{
  "model": "image classifier",
  "dataset": "gratings and oriented noise at many angles and scales",
  "train_examples": 395000,
  "image_size": 24,
  "crop_scale_min": 1,
  "horizontal_flip": false,
  "targets": ["kind"],
  "num_classes": 6,
  "arch": "resnet",
  "norm": "batchnorm",
  "activation": "relu",
  "drop_path": 0.1,
  "depths": [5, 5],
  "kernel_size": 3,
  "stem": "deep",
  "avg_pool_shortcut": false,
  "widths": [64, 112],
  "mixing": "mixup",
  "loss": "cross_entropy",
  "init": "torch_default",
  "residual_init": "zero_last",
  "optimizer": "muon",
  "muon_scale": "original",
  "lr": 0.028,
  "momentum": 0.95,
  "nesterov": true,
  "orthogonalizer": "newton_schulz_5",
  "adamw_lr_other_params": 0.00074,
  "grad_clip": 0.5,
  "cautious_weight_decay": true,
  "steps": 19700,
  "batch_size": 512,
  "epochs": 25.5,
  "lr_schedule": "wsd",
  "decay_fraction": 0.3,
  "final_lr_fraction": 0.05,
  "warmup_steps": 980,
  "weight_decay": 0.002,
  "adamw_weight_decay_other_params": 0.05
}
Rows from block 2 of a small image classifier, named by matrix and row number. Rows with one number belong to one channel. Each number is 128 + 32 x the weight over its row's rms, rounded and kept within 0 to 255. All counts start at 0. After the name is the row's rms in percent of the matrix's.
After each channel's rows are labels from the 100 images, of 14848, where the channel reaches its highest value: "responds to" is what is common among them. Only what is clearly more common there than usual is listed. The data: gratings and oriented noise at many angles and scales.
# convs0: first 3x3 conv (model.blocks.2.convs.0.weight, 64x64x3x3, each kernel summed), inputs 0-63
# convs1: second 3x3 conv (model.blocks.2.convs.1.weight, 64x64x3x3, transposed, each kernel summed), outputs 0-63

convs0.7 107 [ 86 120 104 154 124  96 168 108 151 193 137 169 155 109 115 125 154 117 176 166 130 157  62  11 160 119 103 128 132 156 107 187  71 130 120 130 123 114 126 109 171 100 134 131 134  93 134 124 121 131 108 105 123 156 126 113 103  99 113  87 111 130 215 153]
convs1.7 113 [134 129 172 126 140 162  82 138 115  46 146  92 104 141 154 147 144 170 147 132 108 183 180  99 151 105 145 147 167 155 120 116 137 131  99 136 110 191 125  90 139 167 135 199 127 110  74 104 125 141 159 188  83 123  59 146 129 132 159 100 132 156 187 159]
responds to: dashes; coloured; very fine

convs0.49 096 [ 97 143 169 118 141 103 165 130  74 134 160 115 117 125 128  81  82 147 135 150 132 110  83  93 217 108 130 145  88  22 126 135 106 124 189 129 177 145 117 130 156 143 146 194 143 167  95 178 133 120 146 139 160 109 108 131 109 161 119 170  97 143 103 113]
convs1.49 087 [146 141 188 145 107  70 109  95 138 172 141 138 125 127 115  71 124 145 148 112 156 111 138  55 172 159 117 124 146 174 135 153 113  79 111  76 106 197 113 128  89 126 141 131 131 116 109 106 145 121 154  78 157 163  79  88 157  87 137 192 107 139 147  54]
responds to: dashes

convs0.4 128 [143 144 155 161  97 124 142 140 139 114 121 172 133 169 100 128 139 112 155 183  71 138  75 131 138 148 119 114 154 146 230 144 105 181 120 138 103 136  87 135  56 125 112 110 157 158 100 115  12 162 116 106 119 126  99 144 111 114  91 144 127 116  95 144]
convs1.4 113 [117 138  99 108 125 142 113 108  95 139 121 129 149 144 159 123 138 141 111 111 131 121 112 116 107 102 112 103 177 149  17 141 129 177 128 125 138 124 157 255 191 127 112  58 110  91 113 125 156 118 122 157 124 125 129 148 164 127 138  81 140 131 152  81]
responds to: noisy

convs0.54 132 [119 131 118 115 133 116 131 144 113 119   4 125 106  81 146 137  96 121 118 130 112 189 122 134 124 164 137 141 109 128 134 208 109 140 135 172 125 101 111 118 135 110 118 129 153 142 139 136 133 133 255 115 144 147 126 119 104 186 123 115 116  63 146  93]
convs1.54 102 [151 132 130 125 143  88 164 157 188 130 195 117 123 166 121 102 178 123 185 152 102 156 186 158 103  90  50 156 142 109 142 150 130 184 119  90 146  95 120 112 105  53 148  90 114 107 155 133 127 127 143 137 164 127 116 110 145 133 109 113 103 118  80  47]
responds to: very coarse; dashes

convs0.38 097 [117 116 159 141 117 135 124 137  57 163  89 134 142 202 132  97 126 151  75 187 150 138 114   4 114 163 146  76  95 150 147  81 140 119 145 127 132 149 137 127 130 119 172 108 100  79 156 149 107 153 142 105 142 131 117 153 164 115 116 123 112 201 122 136]
convs1.38 080 [138 134  94 104 173 165 105  99 152  89  99  88 149 141 124  84 144 137 189  69 142 190 108  75 194 121 121 146 155 100 116 209 155 136 130 115 126  86 143 179  98 126 100 125 115 102 141 118 123 166  95  74 159 180  99  91  83 111 144 125 148 117  98 138]
responds to: very coarse

convs0.37 073 [133 143 128  71 167 124 160  97 131  80  83 166 115  69  82 106 165 108  58 111 105  79 113 129 177 135 175 117  73 134 132  97 126 182 143 104 132 170 130 139 140 117 145  81 134  98 147 133 160 135 120 152 115 103  59 145 119 168 119 127  38 135 119 137]
convs1.37 096 [156 176 130 101 117 117 195 152 183 152 121  98 142 123  98 117 153  84  95 209 133 106 158 133 110 115 124 171 112 160  98 134 176 153 103 125 147 154 105  86 152 148  97 182 116 122 156 128 141 111 137 157  59 136 172 139 162 189 131 204 173 153 117 110]
responds to: noisy; filtered noise

convs0.52 115 [ 91 123 133 168 124 122 122 132 113 100 128 156  91 142 142 174 116 131 133  55  50 177 134  77 134 110 121 175 153 106 177 110 128 148 117 113 119  74 199 149 157  92 145 167 131 104 196 107 100 158 121  97 107 133 138 199 142 127  67 127 105 137  91 103]
convs1.52 086 [148 118  64 109  72 100 110 136 147 145 110 176  82 115 108 162 154 111 139  66 104  97  31 165  95 165 150 185  98 140  95 128 170 100 106 125 119 139 130 139 115 149 180 117 136 183 118 112 110 169 139 179 143 143 151  94 158 136 195 128 124 139 127  99]
responds to: square grating; dashes; stripes at 90 degrees

convs0.50 082 [147 164 128 115 116 104 110  97 182 105 136 121 134 136 119 108 151 144 142 138 180 146  91 105 128 100  37 134 153 111 115 154 128 110 146 187  91  92 130 108  66  88  98 163 139  95 138 123 122 148  66 100  88 121 188 166 124 191 123 135 125 162  71  61]
convs1.50 096 [ 79 116 163 182 187 153 155  65  95 133 126 142 142 162 128 182  85 193 117 161 129 178 130  94 118 140 149 123  84 125 122 152 165  66 140 166  80 134 129  75 122 137 135 113 161 123 169 145  91  88  93 117  95 141 127 175 114 146 131 156 152 133 161 192]
responds to: filtered noise

convs0.55 119 [121 134  98 121 106 125 131 116 151 174 102  51 137  93 108 151 149 138 141 159 161 135 139 110 113  95 159 109 135  67 155 148 199  97 112 128 146 142 130 168 153 118 121  52 121 104  70 170 132 143 150 188 172 110 161 150 107 104  40  98 126 152  86 102]
convs1.55 104 [106 127 151 118  98 116 110 153 131 169 149  87 125 150 145 110 155 166 138 175 131 136  85  53 128 135 128 126 111 154 180 147 125 134 124 107 164  91 109 235 128 134 175 120 243  81 118 117 119 155 118 157 121 102 146 133 173 137 161 153 113 124 156  98]
responds to: noisy; coloured; dashes

convs0.10 098 [164 136  82 118 143 151 120 185 127 127 149 135 148 136 138  68 129 125 130 129 112  54 119 115 119  76 158 154 157 135 176  75 128 149  65  38 153 164 118 152 145 121 134 114 121 154 153  98 121 148 135  86  94 150 107  49 127  70 110 137 104  84 161 159]
convs1.10 097 [103 114 163 137 175 135 140 146 186 132 138 145 160  56 164 170  80 124 156 146 112  71 112  82 109  86 123 116 159 117  89 139 119 149 174 149  72 113 114 166 135 102  68  75 154 155 153 170 129 125  94 111 131 180 122 123 106 170 145 123 114  51 152 158]
responds to: noisy; dashes; filtered noise

convs0.36 085 [ 89  86  91  75 109 145 153  83  97  95  90  87  76 141 148 172 145  94 148  65  55 108 129 115 115  70  59  88 116 149 159 165 146 127  83 113  79  84 171 137 112 124 141 155 133 126 128 129 130 103 126 118 154 157 101 141 127  89  93 137  79 154 144 153]
convs1.36 079 [186  89 137 177  75 134 151 101 159  64 133 141 105 183 135 136  84 125 156 171 196  93 139 133 137 128 127 109 105 121 156 136 171 123 155 132 163  76 131  75  91 148 102  99  76 156  99 138 114 138 157  75 149  62 112 171 133 120  83 100 146 140  89 134]
responds to: square grating; very coarse; stripes at 120 degrees

convs0.31 103 [104 142 121 115 141 174 125 153  93 129  23  86 137 153 161 128  95  88 134 122 151  85  98  91 102 123 139 125 111  86 122 111 111 152 124 205 144 150 126 139 131  38 146 124 121 120 130 110 156 138 177 148  71 171 133  73  96 101 110 130 180 106  88 127]
convs1.31 080 [168 136  87 135 171 125 111 131 146 141 129  69 125  61 147 121 140 181 144 134 122  65 147 125 145 105  32 104 143 151 131  36  93 178 143 197  98 111 131 148 130 116 133 101 142 108  97 151 138 136 159 105 133 136 101 106 183 135 145 161 155  82 136 112]
responds to: filtered noise

convs0.39 109 [188 202 175 108 148 132 128 112 110 152 122  76 145  83 106 134 101 101 106 161 156 191  59  62  96 160 151  83 153  70 118  86  90 128 142 121 105 162 182  94 172 112 113 120 110 117 141 106 130 119 128 105 171 123 163 150  91 123 122 161 159 126 145 111]
convs1.39 091 [ 61 173 129 116 131 132 170 145 116 115 128 183 150 125  97 134  93 135 126  97 161 145 135 169 111 118 126 192  44 119  99 124 120  84 102 152 181 185 143 135  77 169 126 132 124 158  79  95 138 140 151 122 140 127 188 179 137  95 107 143  84 189  96 149]
responds to: coloured; dashes; very coarse; kind: square grating

convs0.11 094 [ 84  94 107 135 135  80 182 146  57 136 127 115  92 102 100  82  54  78 117 145 105 120 107  59 104 154 147 103 127 155  87 131 136 142 120  98 107 151 128 108 108 104 116 167 104 199 164 139 143 115 138 168 125  89  98 118 152  98 200  81 144 128 113  92]
convs1.11 108 [134 128 138 151  49 118  85 158 204 131 102 147 115  82  62 117 165 152 128 112 124 117 157 123  89 132 122 131 127 137 131  99 143 117 162 150 142 106 132  68 153 133 196 126 153  98 146 119 102  76  79 155  87 149 109 114  95 136 187 112 135 131 127  35]
responds to: windowed patch; filtered noise

convs0.13 108 [170 151  80 125 147  98 112 131 152 137 134 162 142 145 102  89 131 150  25 156  95 162 158 146  56 127  91 135 119 157 151 157 161 114  97 135 172 192 118 168 162 135 169 103 134 136 153 134 155  94  73 149 114 136  71  93 136 100 119 152 118 119  74 167]
convs1.13 081 [ 83 157  95  85 143  70 121  79 126 116 142 108 148 183 116  43 124 146 115  94 146 186 113  69  66  98 156 161 119 120 134 118 132 115 123 132  53 184 139 132 105 136 126 133 127 162 142 124 139 142 144 104  55 112 124 134 118  84 101 128 192 109 119 159]
responds to: coloured; noisy; very coarse

convs0.26 054 [143 131 131 145 117 118 194 118 112 183 133 177 117 121 108 176 166 122 150 202 107 137  97 219  59 212  87 128 126  93 144 111 120 145  93 118 134 118 108 126 199 129 103 110 147 116 116 140 117 160 152 121 115 119 164 115 104 132 109 119 117 115  66  90]
convs1.26 116 [213  85  98 130 122 148 143 119 137  63 135  96 140 147 176 137 113 177 142  94 142  73 133 142 156 150 147 150 178 155 175 139 133 101 144 112 153  93  42 119  85 114 137 125 160 122 179  93  52 144 151 104 112 129 109 141 100  98 143 116 135 108 103  75]
responds to: dashes; coloured; very fine

convs0.12 047 [161  99 103 105 130 162 118 144 110 105 141 130 183 117 116  96  98 124  96 152  89  92  93 154 100  95  73 102 111  91  97 142 146 104 145 123  90 124 223  83 143 115 118  96 149  86 146 105  87  70 186 143 114 115 119 202 179 119 114 180 151 103 120 131]
convs1.12 119 [119 155  99  52 123 119 150 155 113 112 149 120 175 118 103 126 148 144 112 134 151 114 139 117 141 140  99 144 116 126 109 137  99  81 115 164 137 146 244 154 218 133 145 169  99 136 100 170 163 115 159 164  71  66 117  85  89 152 154 127 127 120 133 157]
responds to: dashes; fine

convs0.42 061 [ 93 171 139 142  67  86  94 119  84  79 121 111 141 141 117 131 113  84 177 129 128  96 146  63 163  89 107 113 115  60  90 141 171 134 119 127 100 103  98 122  85 131 154 128 175 124 135 147  97 168  96  75  82 130 166 112 164 133  69 143 135 189 151 160]
convs1.42 092 [132 169 133 123 105  95 112 155 139  85  90 143  90  97 164 143 177  98  44 135 158 162 137 120 109 130 133 118 159 149 113 118 105 108 146 148  96 135 162 111 176 117 209 128 164 102  82  60 150 123 130 153 181  97 105 201 118 146 124  81 137 134 167  86]
responds to: dashes; coloured

convs0.57 117 [115  99 140  52 120 129 152 154 137 140 112 136 182 156 143 144 187 134 127  12 154 124  99 187 117 146  95  97 122  86 136 155 154 146 122 140  81 149 171 115 158 124 112  55 180 116  89  92 117 133 106 116  77 116 141 164 127 147 121 142 116 165 139 112]
convs1.57 123 [164 171  54  51 110 115 173 110 133 183 151 147 137  80  53 168 103 124 118 128 125 132 131 161  97 186 120 141  97 138  91 110 119 112 119 144  95 104 129 119 155 131 158 133 128 117 176  94 202 130 164  87 174 151  81 185 136 135 124 117 140 122 149 139]
responds to: dashes; coloured; noisy

convs0.48 073 [ 90 112 115  58  99 102 170 139 151 159 116 175 146 120 127 121 156 138 144 180  62 146 154 117 113 154 103 148 127  93 168 156  93  92  75 117 123 123 156 132  95 133  93 184 182 120 127  98 166 194 133  77 127 142 169 116  96  95 140 108 105 147  56  94]
convs1.48 145 [107 142 148  80  65 123 163 120 118 164 118 142 104 136 125 157 134  94 134 154 150 140 110 113 124 170 110 157 170 113 158 110  81  70 135 143 141 107 202 136 217 111 126 179  54 127 110 199  83 130 115 161 120 108 137  84 130 165 150  91 115 141 109 163]
responds to: sawtooth grating

convs0.3 121 [162 137 164 143 236 126 166 119 125 125 108 177  96 138 135 135 114 155 170 159 182 173 107 128  98 159 160 156 217 113  93 151  70 119 122 145 104 113 125  99 138 131  93 117 110 133 154 174  90 138  88 181 154 142 131  90 139 136 117 130 178 150 107  94]
convs1.3 095 [177 148 140  97 134 102 111  99 100 139  81  73 132 175 112 118 141  20 105 160 103 117 101 126 128  83 121 173  51 103 150 174 155 125 115 116 132 114 125 115  97 133  63 105  94  95 103 126 117  88  60  99 126  92 131 103 108 104 107  99  98 129 115 147]
responds to: noisy; square grating; very coarse; kind: dashes

convs0.2 091 [ 83 124 111 155 102 149 146 134  90 163 140 132 114 180 118 162 120 145  62 148 155  80 136 105 115  87 155 177 139 140 122   0 143 133 131  67 121 112 128 137 165  89 141 187 150 124 148 123 152  91 113 123 140 172 146 151  75 100 116 124 105 118 163 126]
convs1.2 111 [159 139 146 149  88 144  97 144 145 159  91  18 135  87 109 136 147 112 146 110 117 150 139  85 148 161 160 134 176 141 124 116  77 146 122 183 175 165 121 155 111 172 136 148 111  73  81 129 115 118  92 146 107 170 102 127 168 159 177 150 192  99 109 153]
responds to: filtered noise

convs0.22 086 [150 122 118 171 114 126  59 103 109 126  72 150 126  91 166 147 101  76 147 131 152 158 138 133 110 159  48  87 162 138 116 119 175 130  93  44 105 138 136  97 137 180  89 156 156 124 141 136 130 118  94 141 171 156 124 168  55 125 120 175 125  83 141 145]
convs1.22 116 [154 149 137 130 119 116 116 136 157 119  62  27 129  86 118  99 167 134 129 119 164 110 128  94  95 158  58 116 151 135 139  97  75 151 147 108 145 172 125 137 114 182 160 141 171 110 100  90 128 103  91 134 112 180 128 119 131 177 174 162 179  77 156 161]
responds to: filtered noise

convs0.20 126 [109 136 132 159  93 147 134 134  80 114 134 175 115 136  78 184 108  99 163 170 120 154  64  78 142 120 113 127 134 167 167 127 159 132 105 134 122 142 138 150  79 132 116 152 175 172  78 184 182 153 126 123 126 135 152  41 113  94 199 106 112 114  85 114]
convs1.20 101 [164 191 128  84 102  98 115 118 113 161 129 143 135  88  89 167 103 156  95 123 117 128 104 175 125 144 119 154 189 111 118 123 140  94 116 125 166 185 162  46  63 130  72 191  83 149 133 202  89 109 163 129 143 157 135 134 122 164 128 118 136 136 143 114]
responds to: sawtooth grating; fine; stripes at 135 degrees

convs0.6 103 [106 131 147 140 137 102  68 116 107 160 113  34  85 134  74  92 135 159 134 123 176 126 129 157 215 150 140 147 115  98  77 124 127 134 132 108  98  97 123  68 157 110 141 145  71 138 155 131 161 158 134  87 102  82 101  72 151 125  67 113 133 134 137 103]
convs1.6 083 [178 123 106  82 179 120 121 101 164  88 128 159 135 181 113  47 130 104 114 108 156 138 139  60  57 137 137 117 198  95 109 124 111  97 130 117 143 115 159  33 148 135 135  96 128  98 150 149 116 139  79 117 138 140 115 139 110 132 146 120 197 159 139 113]
responds to: windowed patch

convs0.58 097 [180 125 106 128 125 135 132 124 151  99  38 118  96 122  88 126 132 141  90 109 123 162 149 189  91 144 108 128 176 150 141  18 116 123 139 119 176 144 111 144  93 123 103 121 134 148 123 129 146 119 181 144 127 132  98 129 140 180 148 151  53 152  61 102]
convs1.58 078 [121  96 124 145 108 130 119 137 129  96 234  91 132  70 118 102 101 201 102 172  93 183 124 151 145  63 136 134 123 161 147  84 113  95 118 131  85 156 115 137 103 124  83 152 132 103  84 113 139 143 168  99 168 107  57 114 174 115 134 150 123 142 156 139]
responds to: very coarse; square grating; dashes

convs0.25 142 [117 111 141 121 118 147 144  57  99 103  79 109 138 134 136 120 126 114 111 136 154  58 131 145 179 109 157 124 139 114 163 103 140 148 144  54 210  75 125 143 147  84 141 102 118 135 130  89 135 145 138 151 136 146 107 145  78  34 131 145 159  48 122 144]
convs1.25 102 [ 94 114 178 105 145 163 130 148  92 160 152 107 108 136  95  94 127  93 110 161 112 192 148 128 117 154 154 160 102 153  91 144 144  25 127  76 108 114 118 127 105 124 144 111  98  90 120 158 155 117 130 205 124  98 147  92 132  56 139 102 108 193  90 111]
responds to: noisy; dashes

convs0.29 093 [104 119 109 125 115  91 128 181 129  79 126 121 119 152  89 118 128 174 163 123 164 146 171 107  87 108 102  92 139  73 133 189  99  70 139 162 101 124 132 148  82 144 115 184 169 117 155 143 125 192 126 122 105  90 139 144 149 132  78 109 114 230 119  88]
convs1.29 085 [104 117 163 135 153 157 112 100 109 122 116 159 124 144  93 182  81  88 124 138 143 173 110 103 118 184 132  89 114 130 113 107 186  72 138 181  78 177 106  71 123 149 117 147 101 110 162 108 102 123 128 183  66 125 107 174 178 184 136 141 183 168 144 126]
responds to: dashes; very coarse

convs0.59 059 [ 94 161 159 128 141 158 143  45  89 146 106  81 125 112 114 137 170 148 122 114 130 120 133 101 179 132 174 107 119 167  83 143 123 117  35  80 220 143 138  61 148 131  92 112 135 126 126 106 136 109 122 131 145 178 117 121 102 151 154 191 141 126 119 110]
convs1.59 144 [128 120 130 133 169 139 108 132 124 114  90 111 138  94 110 155 126  93 122 113 162  91 104 149 115 179 142  76  88 140 108  99  98 144 232 139  65 148 116 149 139 175 153 137 187 150 143 118 149 119 121 108 134 157 166 199 143 152 136 221 130  98 145 175]
responds to: noisy; filtered noise